Rows from expert 13 of block 5 of the encoder, named by matrix and row number. Rows with one number belong to one neuron. Each number is 128 + 32 x the weight over the matrix's rms, rounded and kept within 0 to 255. All counts start at 0.
# up: expert up (encoder.blocks.5.mlp.up, 32x80x160), inputs 0-159
# down: expert down (encoder.blocks.5.mlp.down, 32x160x80, transposed), outputs 0-159
up.32 [145 167 105 152 143 125 101 115 151  66 145 123 100 193 110  43 174 127 100 150 107 142 147 119 150 175 112  80 188 104  91 179 131 117 102 146 146 114  82 174 145 185 140 131 125  84 176 142 103 140 130  94 182 142 127 125 105 120 152 158 127 178  55 181 131 106  86 141 155 114 140 118 141 165 113 126 148 109  87 181 199 120 155 155 122 112 120 134 166  93 140  81 159 131 139  73  99 144 179 231 118 123 151 118 120 139 169 119  98 153 122 125 164  84 132  36 139 159 119  64 195  57  52 124 194  79 122 102  77 150 135  23 113 110 104 157 147 110 117  36  77 121 164 179 148 172 111 142 197 157 112 136 163  83 198 128  75 139  57  92]
up.33 [176 170 118 141  98 125 152 222  97 206 203 130 153 131 173 103 115 112 165 164 107 140 145 229 135  67 157 139 182  92 143 122 127 167 139 131 191 112 169 182 148 127 170 157 158 218 108  71  65 131 110  85  97  75 109 122  96 136 142 129 132 126 195 144 151  76 115 135 136  68 147 162  62 112 155 131 143  73  77 170 107 197 141 162 121 148 130 131 132 117 140 124 123 143 125  76 107 119 162 112 107 181 167 147 127 118  90 122  67 139 189  51 145 175  94  37 145 112 115  77 129  47 169 115 200 110 173 166 101 134 131 201 205  50  55  56 138 125 116 169 125 128 127 122  69 150 147 168 163 145 201 140 108  86  88 172  63 132 120  55]
up.34 [133 116 140 196 127 142 162 208 133 141 169 142 128 103 140 120 119 137 130 151 143  89 135 122  95 166 126  98 116 152 120 198 186  58 174  86 115 124 116 165 113 153 148 142 140 151  71 170 124  99 104 164 111 151 170  97 191 122 128  77 141  90 192 228 199 105  82  77 118  76 140 165 123  91 133 223 168 173 147 178  76 147 112 128  80 124  78 211 123 140  73 122 126 132  64 129 165 166 213  99 142 190 103 148 126 104 119  98  37 119 172 150 147 165 117 161 150  70  74 103  68  70 189  96 172 173 226  91 142 111 167 165  92  72 107 119 115  99 142 156 116 162 104 112   0 181 179 118 137 208 183 126 101 136 126 148  79 114 118 109]
up.35 [ 84  89 117  90 100 136  86 130 115 130 145  90 129 131 115 179 110 159 128 120 136 162  51  54 158 191 143 145 173 139 109 103 167 126 122 113  49  93 165 128  91 133 141 130 157 124 139 135 171 170 136 143  89 117 129 175 149 168  32 192 125 115 143 169 142 159 103 119 125 146 121  98 122  99 129  78  62 128 129 110 147 138 119 123 152  87 152 108 124 165 104  54 134 139 118 105 132 111  88 170 174 142 130 129 125 174 152 138 160 109  76 112 139 112 126  95 152 136  79 174 133 149 166 102 128 132 109 137 175  96 125 173  58 129 133 160 110 129 145 123  99 149  80 154 186 147 140 149  71 134  99  77 162 137 228  79 186 116 139 125]
up.36 [196 161  59 162 165 127 129 143 133  99 167 109  95 181 149 125 176 159 174 124  89 138 157 144 123 113 124 117 191 149 139 170 129 108 166 110 115 128 132 191  97 163 137 165  76 137 120 155  99 154  79 100 183 154 110 134 146  94 166 119 159 119  74 135 148 191 122 123 136  81 167 133 136 114 160 177 142 117 106 138 118 117 143 146 156 131 109 130 166  42 170 155 177 162 103 135  88 137 134 116 151 198  77 176 142  91 137 114  54 140 202 140 115 148 159  71  90 119 122  83 135  82  64 107 119 117 107 140  71 124 142  82 105 105 146 183 181 105  93  86 135 104 142 118  88 153  98 125 195 170 166 116 140 132 136 112  89 140 102 104]
up.37 [193 131  91 124  73 148 168 146 145 147 149  95 112 198 162  46 118 130  68  92 105 143 155 224 171 110 132 126 146 152 169 161  90 138 136 113 210 112 127 185 132 180 137 145  83 112 193  92 116 183 123  61 115 107 129 100  72 121 173 153 113  77 116 176 136 100 112  64  85 115 138 146 134 113 113 144 155 186 122 118  89 173 191 147  78 146 126 132 154 147 143 158 179  99  88 103 121 136 139 131 116 148 139 173 142 129  95 141 171 139 154 110 133 167  95  71  68 162  89 199 153  72 127 159 145 110 187 107 156 127 168 127 134  93  93  82 126 108 130 131 140 105 118 159 151 164  89 156 118 183 171 124  91 126 128  83   7 142 145 183]
up.38 [ 94 108 104 172 159 107  79 120 121 106 107  90 157 110 123 147 140 142 119 162 133  94 123  55  81 149 133  59 138 108  90 154 169 146 125 108 132 204 148 132  86 109 144 103 156 102 106 163 150  51 125 137 113 132 167 116 119 171 117 112 113 152  87 126  98 138 110  88 189  81 128  97 128 145 153 178 116 142 145 145 125 106  95 116  94 185 145 159 101 116 118 104 153 109 121 155 161 143 123  82 186 111 146 120 149 106 112  84  90 104 143 128 131 113 122 141 142 124 166  63  48 103 107 143 169 184 144 135 113 136 116  96 118 108 128  91 164  49 130 107 134 114 170 100  73  76 163  87 195 186 136 125 167 124 141 118  52 123 110 158]
up.39 [183 164 144 108  68 124 171 116 124 158 156 143  86 120 135 116 197 107 153 123 106 139 113  98 118 131 192  95 145 134  66 132 158 148 176 131 128 170 101 121  98 161 158 111 119 107 100 143  44 109 121  94 168 135 171 127 122 182 152 127 145 154  53 121 103 103 168 141 140 125 128 147  72 152 133 167 149  95 103  97 171  92 173 145 157  92 154 121 122 148 170 109 121 135 119 114 124 111 148 132 143 148 146 112 150  78 128 178  63 151 215  94 175 128 140 109  88 123 125  65 180  49  89 163 165 137 151  99  87 158 143 142 134  67 132  75 172  86 169 121 162 143 151 103 150 196 108 144 191 160 164 106 123 109 140 166  90 138 118 132]
up.40 [178 107 106 123 122 147  99  66 126 103 193 104 154 105 129  50  75 157 205 139 100 147 137 182 135  83 105 117 162 108 138 116 155  73 160  74 193 127 117 216 121 167 119 126  99 206 156 126  92 153 137 100 172  65 180 116 186  93 121 123 149 117 106 148 166 195  73 139 129 156 178 118 102 128 111 171 137  81 113 126 127  81 128  73 106  98 127  87 148  64 111 182 162 116 121 131  73 123 163 155  77 109  66 114 131  61 134 142 102 131 140 129 123 166 159 118  65 101 116 120 109 129   1 106 101  97 120 108  84 142 213  84 115 125 166 188 171 119 166 119 121  94 199 147  76 142  79 145 140 142 141 117 158 106 123 132  55 159 122 105]
up.41 [125  60  79 118 141  87 132 145 156 173 147 123 112 131 139 120 164 121  95 106 117 147 109 180 157 108 127 164 103 165 168 119 132 139 127 140 113 102 122 110  71  89 135 175  97 162 121  68 154 140  69 155 111 102 129 108 145 118 156  85 151 129 142  95 106 135 125 116  95 130 128 145 142  94 123 149  84 111 176 153  91 159 128 107 100  82 127 143 180 121 157 154 119 105 124 150 114 157 113 109 156 151  98 170 160 107 154 167 131 150 148 142 129 145 197 128  67  99 157 131 120 136 143  84 119 110 109  91 126 123 163 138 110 128 149 161 112 121 153  95 137 111 109 129 169 168 124 123  99 150 141 184  63 191 118 113 121 167  80 120]
up.42 [ 55 109  73 159 165 148 135 113 162  92 122 200 125 115  84 153 155 130 108 114 102 130 120  75 152 176 131 165 134 135 131 166 168 155 130 113 128 121 103 111 124  89 126 143 128 113 135  95 135 204 107 102 173  60 114 163 102 125  93 136  95 129  70 167 147 113  94 115 142 133  86 143 129 125 138 110 130 101 131 178 144 150 100 167 190 133 207 179 146 122 143 102  94 104 102 156 149 108 175 140 163  97 153 141 124 117 152 137 199  94 106 112 167 122 147 109 102 150 116 114 155 163 120  96 127  84 111 127 188  56 171 102 146 149 114 120 166 149 164 147 113 105  95 106 141 103 151 194 127 118  89 148 141 102 134  92  77 130  75 119]
up.43 [ 46 128 133 143  80 138 143 132 120 148 191  69 130 155  58 128 116 116  98 134  64 187 102 154 215 138 100  65 105  97 153 149 167  96 184 136  93 146 137 136  93 146  67 106  92 149 184 123  82 138 132 138 128 191 169 167  72 127 142 131  97 136 136 121 101 140 138 123 193 129  81 151  96  87 165 138 143 139  93 176 141 152 137 122 132  96 152  66 124 143 132 103 116 126 139  98 132 123 140 126 155 132 138 155 101  93 144 124 155  89 161  86 159 118 108 175 133 133 112  57 140 139 159 103 230 173 128  99 125 174 149 117 130  54  92  80 167 149 132 102 164 129 120 144 148 136 123 142 184 116 144 139 166 105 149 119 133 116 121 126]
up.44 [ 99 133 146 133 134 107 129 136 147 142  88 137 150 102 145  86  82 112 186 114 145  38  72 115  67 135 197 150  67 134 102 109 144  63 145 173 127 102 129 151 110 137 151 112 119 161  85  82 131 154 105 104 101 141 148 156 185 123  83 133 134 131 113 159  88  98 153 143  81 148 118 104  72 112 113 133  96 146  82 136 138  72 172 153 141 129 147  96 129 104 102 109 136 105 149 131 131 132 121 167 135 115 135 115 148 144 169 208  60 139 107 115 161  76  98  93 118 144  67 129 112 114  92 136  97 156 129 144 104 157 144 153  95 141 168 154 109 139 120 160 128 111 119 178 164 190 135  67  70 129 120 109 177 108 144  97 192 181  93 110]
up.45 [174  97  77 180 132 134  79 180 177 191 161 161  81 104 117  89 169 160 122 102 150 135 174 132 142  82 112 126 141 174 146 136 143 153 151  82 121 129 171 114 114 114 150 184 148 115  55 116 114 106 105 155  87 164  69 144 141 133 176 148 121 135 123  73 117 125 123 112 105 125 174 167 132  82 108 162  98 220 139 171 103 106 132 134  81 146  95 116 153 165 220 150 108  96 142  97 157 144 145 144 142 132 114 141 157 107 115 108 165 138  76  96 130  99  98 122  93 115 108 114 148 149 113 110  60  76 106 105 148  82 128 130  95 171  81 114  97 147 150 121 156  85 121 125 117 155 164 150  89 114 130 164  86 159 141  88 126 164  85 116]
up.46 [102  99 115 114 122  80 123 105 136 156 192 126 126 110 108 131 164 175 159 144  76 130 159 118 114  98  55 150 142 140 162 114 127 148 100  77 114 143 123 105  61 103 170 138 114 194 137 120 115 146 129 164 164 126  95 146 127  84 106 106 151 114 158 161  92 185 102 105 143 114 157 107 155 131 149 178 108 134 161 142  94 112  77  87  97 169 122 146 107  98 128 126 139 143 118 181 126 155 166 121 175 166 113  91 118  86 103  84 134 118 120 133  99 120 139 111  95  76 140 100 103  89 163 153  97 199 124 140 125 176 117 127 126 137 142 136 111 146  72 111 111  80 139 108  92 100 123 140  81  74 125  91  93 116  99 147 169 126 142 130]
up.47 [164  88  67 115 183 105 102 105 195 150 149 115 137 142 123  74 138 176 150  69 132 175 119 119 118 116 124  85 151 183 119 134 142 170 164 134 133 127 107 129  99 126 139 169 155 133 145  74 126 141  98 112 139  76 129 140 118 127  97 124 122 106 120 108 147 137 111  93 160  92 157 157 159  87 172 110 148 161 120 164 112 144 126 133 113 130 139 158 163 106 159 126 120  58  85 145 110 197 123 150 129 187 160  99 204 130 118 142 159 104 152  79 153 170 159 126  65 110 148 125 100 133 126  62 135  85 147 114 139 126 155 147 119 102 102 125  79 127 186 152 113 119 122 172 120 141  99 123 141 130 146 141 103 133 152  79 129 167 104 152]
up.48 [ 90 128 132 106 134 114 124 138  86 217 184  98 124  80  94 158 108  97 188 105 105 158 129 126 172  65 132 153 141 108 100 107 115  94 165 123 125 138 131 119 147 162 157 115 149 180 102 180 123 180 106 126 193  73 101 121 105 107 100 136 130 116  77 148 108 166 164 111 126 154 148 139 143 110 112 130  62 121  88 164 143 108 125 118 161 144 126 148 134 125 175 155 113  86 112 181 165 153 110 126 132 164 140 114  86 126 133 201  94 122 130 131 131 124 145 139 143 131  87 127 177 106 109 144 167 120  61 131 166 146  96 141  95 125  46 160 117 175 137 123 146 101 139 157 164 129 103 145 152 110 113 140 117 140 121 125 189 117 126 122]
up.49 [169 142 131  92 114 152 143  97 128  94 121 156 138 176 140  80  87 100 105 144 111  78 136  42 104 184  84 149 184 118 142 137 152  79 155 119  90  91 137 176  92 136 150 114 125 131  44 127  60 139 134 102 126 118  97 124 149  46 178 136 138 126 142 193 116 150  40 131 129 124 125 173  65  79 162 143 131 139 103 112 145 115 165 157 144 152  73 142 157  97  76 180 155 144 115 156 169 151 134 138 140 155 118 164 172 137 139 185 153 164 134 121  60 139 126 129 145 178 136 137 241 124 180 159 171  51  62 106 113 124 119  79  97 108 172 134 116 122 144 136  42 151  97 209 138 157 126  48 123 155 176  98  60  78 169 115 133 141  95 130]
up.50 [144 127 177 157  97 136 152 184 114 158 154 130 157 109  99 144 132 130 138 126  54 123 151 143  93 123 159 134 111 129 175 121 207 105 181 155 214 147 101 129 100 103 155 146 118 146  97  38 143 137 146 105 155  84 139 104 116 116  74 100 127 131  95 198 138 165 126 138 175 113  62 122   8 150 167 189 184 117  64 144  99  94 147 173 122 140 162 130 105 122  94  94  96  99 105 107 133 152 178  80 116 139 163 127 172  62 127 134  74 149 171 101 155 112 149  73 143 142 165  40 131  70 159  80 184 135 192 145 167 141 128 180 116 115 145  85 172 112 134 159 146 106 181 147 101 165 105 123 100 122 173 166 114  74 136 173  48 137 126 109]
up.51 [228  99  49 135 119  53 173 197 173 166 150 159 112 158 161 147 190 167  86 137 139 114 157 169 141 110  75 147 155 170 125 133 135 166 126  88  51 180 126 123 109 120 136 135 103 109  52 124 132 172 100 103 147 135  77 149  98  89 197  51 184 126 106  42  56 133  97  68 140  50 153 167 167 103 193 170 109 176 151 175  94 147  83 118 131 121  88  50 133 106 188 185 143  80  88 147 154 129 155 113 171 156  91 204 140 117 127  93 154 143 141 100 133 160  87 119  83 111  77 206 186  97  85 117  63  89  96  91 142  80 104  74 131 162  45 129 167 144 134 106 145 171 125 150 108 144 155 146 187 150  75 160  93 223 108 114  67 109 103 160]
up.52 [ 95 127 133  94 133 167 151 113 126  99  94 136 140 147 147 125 144 145  63 174 122 146 157 202 207 139 133  92  90 113 142 134 101 153 110 121 171 183  98 151 112 106  77 135  50 117 178 215  80 128 146  99 110 180 162 122 115 170 168 131 154 127 158 112 136 113  93 133 177 117 141 141 108 113 136 143 192  71 146 144 143 189 158 130 151  87 139 114 125 103 156 100 134 135  90 105 117 151 159 130 114 127 125 135 131 156 172 109 153 100 125 112 162 193 133 139 132 132 138 134 136 120 134 141 131 131  93 131 100 126 129  84 127 119 122 133 159  77 133 126 126 156 117 124 157 151  99 139 189 129 124 139 134 123  93  88  92 143 139 117]
up.53 [127 123 118 120  93 121 201 167 140 190 169 153 128  95 160 148 115 123 222 110 122 117  83  99  85 108 135 170 145 160  80 136 109 142 128 172 119  81 101 141  98 111 150 142 160 150 109  56 128 145 142 159  90 165  92  97 105  87 101 162 105 107 165 118 135 133 199 128 106 150 152 127 121 110 148 106 155 144 129 148 106 142 121 131 162  96 166  88 150 155 147 144  65 125 144 103 136 118 100 111 122 153 137 110 134 134 148 121 138 122 110 160 152 135  95 105 120 114 125 169 132 133 105  99 105  70 154 168 161  82  75 164 151 110 126 111 118 128 112 123 127 159 132  86 149 164 131 103  91 140 175 130 136 146 145 130 120 146  97 141]
down.32 [122 126  94 130 105 157 176 153 106 133 102 129 154 172 156  76 106 164  80  81  79  91  97 115 143 109 138 122 157 113 157 126 183 105 159 115  84 134 198 162 135 153  65 169 133  92  87 142 124 201 141  42  84 144 132 139 117 118  93  78 158 119 136 142 142 114 129  80 151 115  96 123 144 138 109 134 151  97 140 146  94 135 140 144 109 168 165 105 160 116 170 118 117 165  96 136  93 162 103 112 129 124 183 201 138 139 101  85 131 133 189  89 138  66 158 130 108 104 125  69  82 174 105  56 149  66 144 156  97  74 170 149 103 159 149 131 155  73 152 109 140 197  21  93 160  81 198  93 149 123 133  74  92  40 178 150 121 232  92 126]
down.33 [100 121 166 185 168 152  67 114 174 117 133 129 144 144 127  90 127 106 200 144 159 123 127  77 118 159 188  77 122 131 138  45 136 119  97  92 120  79 118  90 117 169 154  99  87 206 136 134  88 109 139  47 142 177 194  68 152  88  26 147 109 126 103 144 112 119 107 146 137 145 127 142  82 156 165  85 127 180 108 124 147 112 173 105 117  74  65 113 137  92 104 201  84 116 131 166  70 147 118 179 119 107 173  90 144 102 195 168  78 127 125 130 123 142 141 131 112 159 133 108  59 119 129 130 136 120 162 118  60 143 155  67 117 124 198 139 183 176 135 126  92  87 193 136 159 104 104 154 166 135  99 154 135 138 187 121  91 153 211 162]
down.34 [104 136 127 145 150 118 114  79 168 106 106 116 130 161 101 139 190 143 155 163 160 151 137 130 121 101 143  55 139 118 149  82 120 128 104 134 173 142 127 115 114 115  62 178 101 114 188  87 139 163 138  96 118  94  66 150 220 142 137 157  82 111  74 155 137 134 119 107 118 155 140 142  58 155 129 183 116 185 204 112 108 133 146 152 127 112  70 135 191  96 140  94 106  73 101 153  91 116  87 172 177 149 114 157 105 153 130  13 132 112 154 138  87 142 114 163  93 131 134  58  64  54 107 124  95  94 164 127  93 168 168 105 141 118 148 126 168 159  72 102 130 149 141 118 130  55 134  96  99 154 135 132 170 124 125 121 103 111 132 101]
down.35 [128 145 122 148  94 127  90 124 115 109 139 100 126 135 122 144 152  94 121 156 126 112 117 127  98 113 152  57 137 168 106  81 147 101 158 127 171 131 138 122  84 102 149 151 139 174 105 120 179 185 129  85 113 144 152 119 160 114 156 124 140 131 150 117 136 118 136 126 163 177 123  94 115  73 149 104  77 139 104  42 155 157 135 141 136 178 108 146 184  85  71 103 129 172 128 140 170 157 152 137 156 202 126 123 166 124 144  32 108 100  57 176 104 145 145 157 133 109 110 148 128 130 127  92  99 126 151 112 140 150 152 119 104 163 111 105 135 139 161 102  84  99 120 113 141 107 103 115 119 125 172 139 100 157 134 118 114 133 147 138]
down.36 [143 108 143 134 125 125  92 135  99 116 123 146 180 156 102 110 203 147 116 172  98  89 119 127 143  80  80 144 140 110 121 137  86  90 118 147 162 185 137 172 134  90  84 120  78 135 121  95 145 181 140 119 101 118 154 170 126 127  96 155 126 131  95 141 138 194  73 153 160 144 146 107 126 166 178 139 151 137 110 113 148 102 146 138 154 136 111 148 167 113 138 102 143 135 155 142 116 138 121 128 142 170  85 197 129 119 114 105 127 154 133 120 155 117 114  94 116 182 135  85 143 140  76  44 104  77 110 205 150 134 111 173 133  89  89 139 148 158 182  32 151 117 117 168 151 128 127 156  63 112 126 100 162  80 162 126 148 112 129 129]
down.37 [136 178 160 155 159 137 157 151 128 184 107 134 102 134 166 146  85 134 204 166 155  37 122 136 116 176 127 149 115 134  86 121  82 145 134  87 120  94 113 128 160 130 151 222  91 104 129 122 123 149 107 157 154  97  60  72 108  74 124 128 106  79 107 110 158 179 101 131 101 122 163 102 180 164 140 205 137 159 179  92 159 112 103 120 185 129 155  88 164 138 123 154 126 148  53 117 126 143 173 124 154 133 194 113 116 116  66 125 112 129 100 114  85  99 114 127 137 107 137 145  71 171 166  74 130 150 133  89 122  60 167 144 124  98 101 185  98 161 117 152 125  61 134 149 153 143  98 124 123 132 156 144  75 139 147 119 115 170 129 141]
down.38 [132  81 146 109 142 150 105 105 101 167 114 131 135 133 132 160 138 143 110 144 151 186 163 101 113 132 112 143 122 190 139 192 103 116 108 133 136 132  55 116 149 150  88 105  88  83 195 188 118 135 119  72 140 140  97 160 174 164 148 139 140  89 167 162 169 144 129 134 137  51 102 152 117 169 160 144 132  52 104 127 141 123 176  85  73 143 168 210 112 153 109 138 105 110 138 135 140 169 100 164 127 186 144 149 142 109  94 124  95  97 160 168 121 129 160 130 176 147 121  99 107 135 125 115 151 141 143 109 148 105 120 136 161 126 147 141 116  97 138 146 147 122 153 142 141 124 111  53 111 110 177 116  80 152 147 144 135 150  96 136]
down.39 [126 161 119 136 146 131 144 118 147 138 117 158 118  83 156 143 168 111 146 107 112 138 105 105 100 150 174 113 122 138 135  97  92 183 142 112 195 134 150 103 198 110 152 173 137 102  58 156  58 131  97  21 165 124  99 130 157 171 103 135 104 108 111 116  87 118 150 160 178  79 139 182  99 118 133 120 144  41 102 121 150 104 121 133 169 170 124 145 115 111 127 113 176 165  77 143 127 145  94 151 173 178 179 158 126 128 103 147  36 112 165 149 140 126  76  95 157  90 114 114 139 122 148  93  99 153 152 141 175 134 116  88 154  96 169 114 135  96 127 164 128 145 157 101 105 154 170 125 167 112 112  96 134 158  88 151 110 203  75 145]
down.40 [104 169 188 103 138 147 124  89  91  98 197 113 134 162 111 108 167 106 165 182 115 137  84  79 120  70 137 133 122 109 162 119  94 117 130  57 131 164 149 160 102 140 110 132  47 165  95  88 127 189 184 103 168  93 130 149 131 127 149 151 151 104  85 102 120 118 114 163 108 156 145 127 113 132 128 125 155 205 177 140 166  87 101  96  73 162 147 101 210 154 109 133 118 200 120 112 109 122 189 156  66 159 113 118 106 134  77 116 119 111 128 131  81 149  66 173 124 110  89 124 157  97 123 101 156 128 108 115 109 128 105 112 164 174 173 149 225 153 115 143 171 164 116 171 128 129 104 163  89 157 107  80 165 109 103 122 153 159  88 141]
down.41 [139 128 117 166 155 140 150 180 106 109 142 129 149 135  86 123 162  83  87 143 116 112 121  99 116 122 133 125 126 103 157 150 168 134 139 104 156 108 202  97  64 158 112 156 115 142  91  89  66 114 145 105  99 127 161 127 131 175 107 168 201  97  82 127 115 163  91 164 104 147  97  52 135 140  98 155 129 106 136 131 140 157 122 113 148 140 133 146 104 179  87 162 105  91 142 103 141 111 126  86 129 110 117 123 150 131 171 122  99  55 144 184 134 130 134 106 117 139 137  90 111 154 144 159 103 124 141  96 160 116 141 109 146 153 199 115 158 127 192  94 141 146 128 133  71 115 138 131 127 146 157  86 129 106 165 105 112 168 123 117]
down.42 [113 104 115 157 139 149  94 136 152 101 130 143 116 116 145 114 112  73 154 141 139  81 136 100 127 114 128 116 100 125  79  67 140 125  89 151 129 108  81  77 139 145 119 170  54 164 143 140 157 124 158  91  96 161 150 131 100 141 106 174 178 123  98 116  66 164  82 174 101 137 198 114 115  72 170 163 155 122 167 174 126 104 105 101 101 138 113 133 137  88 169  88 131 126 181 167 151 186 124  57 136  98  82 146 110  89  99 154  87 126  76 147 129 150 143 210 108  88 141 130 127  96 125  92  57  82 124 106 102 125 132 114 152  97 120 131 112  89 144 105 192 138 140 128 123 142 102 101 100 108 127 121  62 110 131 103 156 164 145 113]
down.43 [ 89 147 151  78 142 110 113  96 162  97  87 111 110 138  99 139 104  91 120  70 141 104  87 139  87 138 145 146 132 136 134 112 146 118 157 133 113 115  96 201 139 140 116 117 113 152 124 132 198 103  94 110 100 167 167  60 152 134 125 128 131 135 123 146 115  97 105 204 148 110 100 150 113 114 132 141 110 139  99 137 124  60 159 165  88 184 215 190 154  79  84 101  88 183  98 100 109 186  76 157  45  75 137 134 185 121 139 117 113 144 176 123 119 182 196 164  96 147 165 107 143 156  87 128 131  95 175  88 148 121 133  95 165  57 165 121 139 112 141 136  79  77 128 157 149 153 164 159 133 126 128 104 134 123 165  95 170 162  98 164]
down.44 [175 238 105 159 133 142 104 113 146 107  79 130 118 100  83 147 111 166 136  75 127  95 114  81 115 103 165 113 139 128 133 119 105 187 169 146 110 132 136 119 191 132 105  86 137  68 104 148  67 133 113  95 159 122  95 114 147 120 137 120 122 153 152 131  65 121  98 195 185 127 161 124 130 176  98 130  63 214 164 137 139 183 109 123 127 195 150 126  89  95 120 174 188 118 123 130 152 116 119 161 198  90 117 144 147 121 135  54 132 139 159 109 119 104 116 127  62  56 131 173  93  87 143 147 139 116 144 184 112 158 138 184 160 135 193  99 146 158  93 147 106 106 116 139  86 189 117 138 159 124  80 193 108  70  88 138  83 182 170  95]
down.45 [179 121 124  87 131  95 180 138 142 134 116  87 101 157  98  49  80  56  83  84 100 113 103  83 133 114 138 124 109  95 181 139  82 212 176  75 140 122 105 119 126 106  91 145  69 155 168 160 155  96 127 107 176 143 100 130 195 127 156 108 146 121 110 151 153 115  47  69  99 117 120 104 151 128 164 149 132 137  72 146  98 102 122 139 127 129 181 119 111 139 128 148 114 135 125 145  79 162 101 123 156 120 130  62 115 123 194 119 115 117 170 160  92 134 141 164  99 117  51 118 105 127 132  95 151 101 130  74 169 125 130 147 160  99 167 171 128 163 177  91 180 125  86  88  53 104 140  78 119 149 134 134 125 136 105 139 107 131  54 124]
down.46 [179 128 109 141 108 129 111 186 131 104 139  26 160 131 130 157 123 145 121 138 113 141 227 134 182 138  82 134 112 178 128 144 104 113  75 126 120 130  73 105  90 105 123  46 119 124 186 120 177  83 112 177 121  96  95  94  64 126  87 147 115 127 199 101 166  91 107 135  67 138 133 152 105  69 114  89 143 117 179 172 109 144 175 138 101  67 149 127 148 155 149 182 116 112 127  97 177  99 116 144 132 172 140 154 145  88 134 145 162 133 127 108  99 138 133 108 128 128 184 171 133 135  99 136 144 176  78 142  73 114 102 115 105 151  76 147 122  87 136 169  35 176 141 119 155 122 113 175 148 109 151 186 151 177 161 168 136 118 106  90]
down.47 [136 140 144 149 145  79 180 116 133 147 106 136 136 109 123 105  99 148 124 131 119 117 178 149 142 189 188 126 149 133 107 136 115 115 142 116 122 103 207 113 144 103  90 112 120 125 107 162 164 130 214  81  78 112 149 139 113 135 137 103 226 106 137 154 124 126  64 121 153 120 135 117 163  60 121 116 154 180 137 145 121 119 163  68 144 176 103 113 139 148 115 164 104 190 142 126  94 126 131 115 108 152 140 133 149 129 136 134  67 123 167 149 120  96  66 153 150 147 190 119 124 119 155 130 121 173 132  79 107  72 114 145 130 100 122  83  73 163 128 111 140 139  96  91 102  98 106 113 116  90 127 144 105  93 111 126  13 134 140 138]
down.48 [150 110 124 122 115 115 153  60 130 128  86 144 132 101  77 129 108 128 154 129 162 135 142 104 138 125 119 117  72 153 101 125 111  61  79 219 114 131 140 177  79 100 167 128  83 127 118 124 120 143 174 177 122 129 198 156 103 157 177 147 150 121 131  86  93 145  75 138 106 187 131 114 153 163 174 104  82  85 163  90 122 142 120 190 145 126 155 135 129  57 165 134 130 113 109 121 110  54 133 146  79 160 101 142 143  95 117 145  86 116 158 165 171 137 112 153 117 145  94 101 152 141  57 173  43 150 142 162  87 153 101 137 125 104 167 102 127 137 175  97 154 127 159 135 143 130  44 143 184 119 105 103 139 135  64 113 181 152  94 110]
down.49 [ 89 139  94 120 122  98 123 185 132 125 147 118 139 115 129  78  73 107 136  54 123  81 163 176  50 136 156 129  51 160 153 121 150 110 128 109 136 130 134 124  87 123 131 161 110  91 136 165 156  98 115 143  91 166 102 167 147 151 117 120 129 116 161 183 209 172  82 155 118 100 131 173 202 197 118 145 198  81 189 143  95  91 110  33 123 126 162 134 193 114 110  79 105  66 159  66 124 152 178 120  37 123 120 115 145 198 104 138 122 140 199 121 151 128 109 110 103  74 131 200  81 157 168 163 156 143 102  84  87 129 156 166 136 155 115 183 144 168 131 128 101 144 105  98 131 152  82 108 171 140 200 165 126 180 105 120 138 117 146 137]
down.50 [100  91 153  99 182 164  42 100 184 120  80 114 183 121  68 185  88 166 187 129 111 145 130 142  86  98 154 159 155  84 149 175 173 100 126 122 152 126 115  99 119 109 164 147 181 136 174  96 151 122  58  68 183 130 160 147 146 116 110 119 141  40 108 137 136 134 116 149 146 175  89 131 144 167 173  81 154  88 119 129 111 117 152  90 165  91  95 135 122 101  98 133  92 107  40 123  88 103  84 165 147 150 153 102  98 134 129 155 101 120 189 125  65 168 122  91 113 172 113 138 113 119 100 131 145 142 197  71 144 146 147 172 117 114 129  79 123  96 108  89 109 121 176  93 113 154 141 136  85 111 164 162 157 127 174  96 159 135 105 109]
down.51 [121 133 164 122 171 117 209 182 104 135  97 120  97 127 107 141 113 181 123  82 140  84 118 130 155 136 161 178 111 131  90 123 140 222 104  85 139 122 137 130 166 111 134 144  73  70 103  83 164 139  95 142 124 209 127 136 144 112 120 133  82 140 139  87 166  93  88  81 120  84  77 124 125  87 200 137  60 144 142  96 159 127  73 148  88 144  96 139 127 134 124 117  96  89 149 173 126 137 127  77 172 133 163  87 241 135 105 160 107 131 106 124 126 166  74 139 154 141  97  80 134 170 130  80  77  70  82 138 133 137 106 122 128  93 177 143  70 119 125  99 118 175 166 111 155 154 149 148  57 135 121 130  57 153 122 120 151 102  96 163]
down.52 [102 107 133 143 139 111 125 108 154 108 113 122 122  93 154 150 127 120 147 144  73 114  91 114 148 145 116 142 101 119 114 162 151 166 132 103  97 105 173 110 158 162 127 139 108 155 115  71 174 113 153  81  64  92  82 102 124 149 136  93  92  78  89  68 186  85 185  72 120  85 127 143 110 140 130 196 140 126  67 100 137 168 140 152 119 112 106 106  89 133 130 201 150  76 183  94 117 148 121  85 161  83 163 124 185 188  99  78 118 112  70 108 146 150 111 139 135 175 146 127 108 174 162 135 129  76 100 102 126 180 137 135 111 124 231 146 136  70 117 139 148 136 131  95 194 109 131 174 128 121 158  86  72  64 183 136 164 152 116 121]
down.53 [136 159 138 162 160 142 174 121 130 164 108 151 131 142 103 121 139 148 163 116 101  62 140 137  73 112 177 126 115 139 154  41 145 102 123 133 179 134 112 117 126 156 152 155  98 153  94 135  93 127 111 155 134  73  84 162 144 136 151 139 148  98 104 190 129 129  80 123 131  75 131 168 149 137 121 158 113 162 120 187 180 145 112 190 121 130 132 116 140  66  81 144 115 180 130 129 138 118 139 152 163 150 100  99  98 102 151 189  79 126 122 127  69 128 162 161 135 117 195 108 165  91 103  95 111 188  76  79 160 167 105 125 147 148 172 125 157 104 131  98 141 114 118 145 131 116 113 117 156 103 140 149 226 156 113 122 169 156 137 169]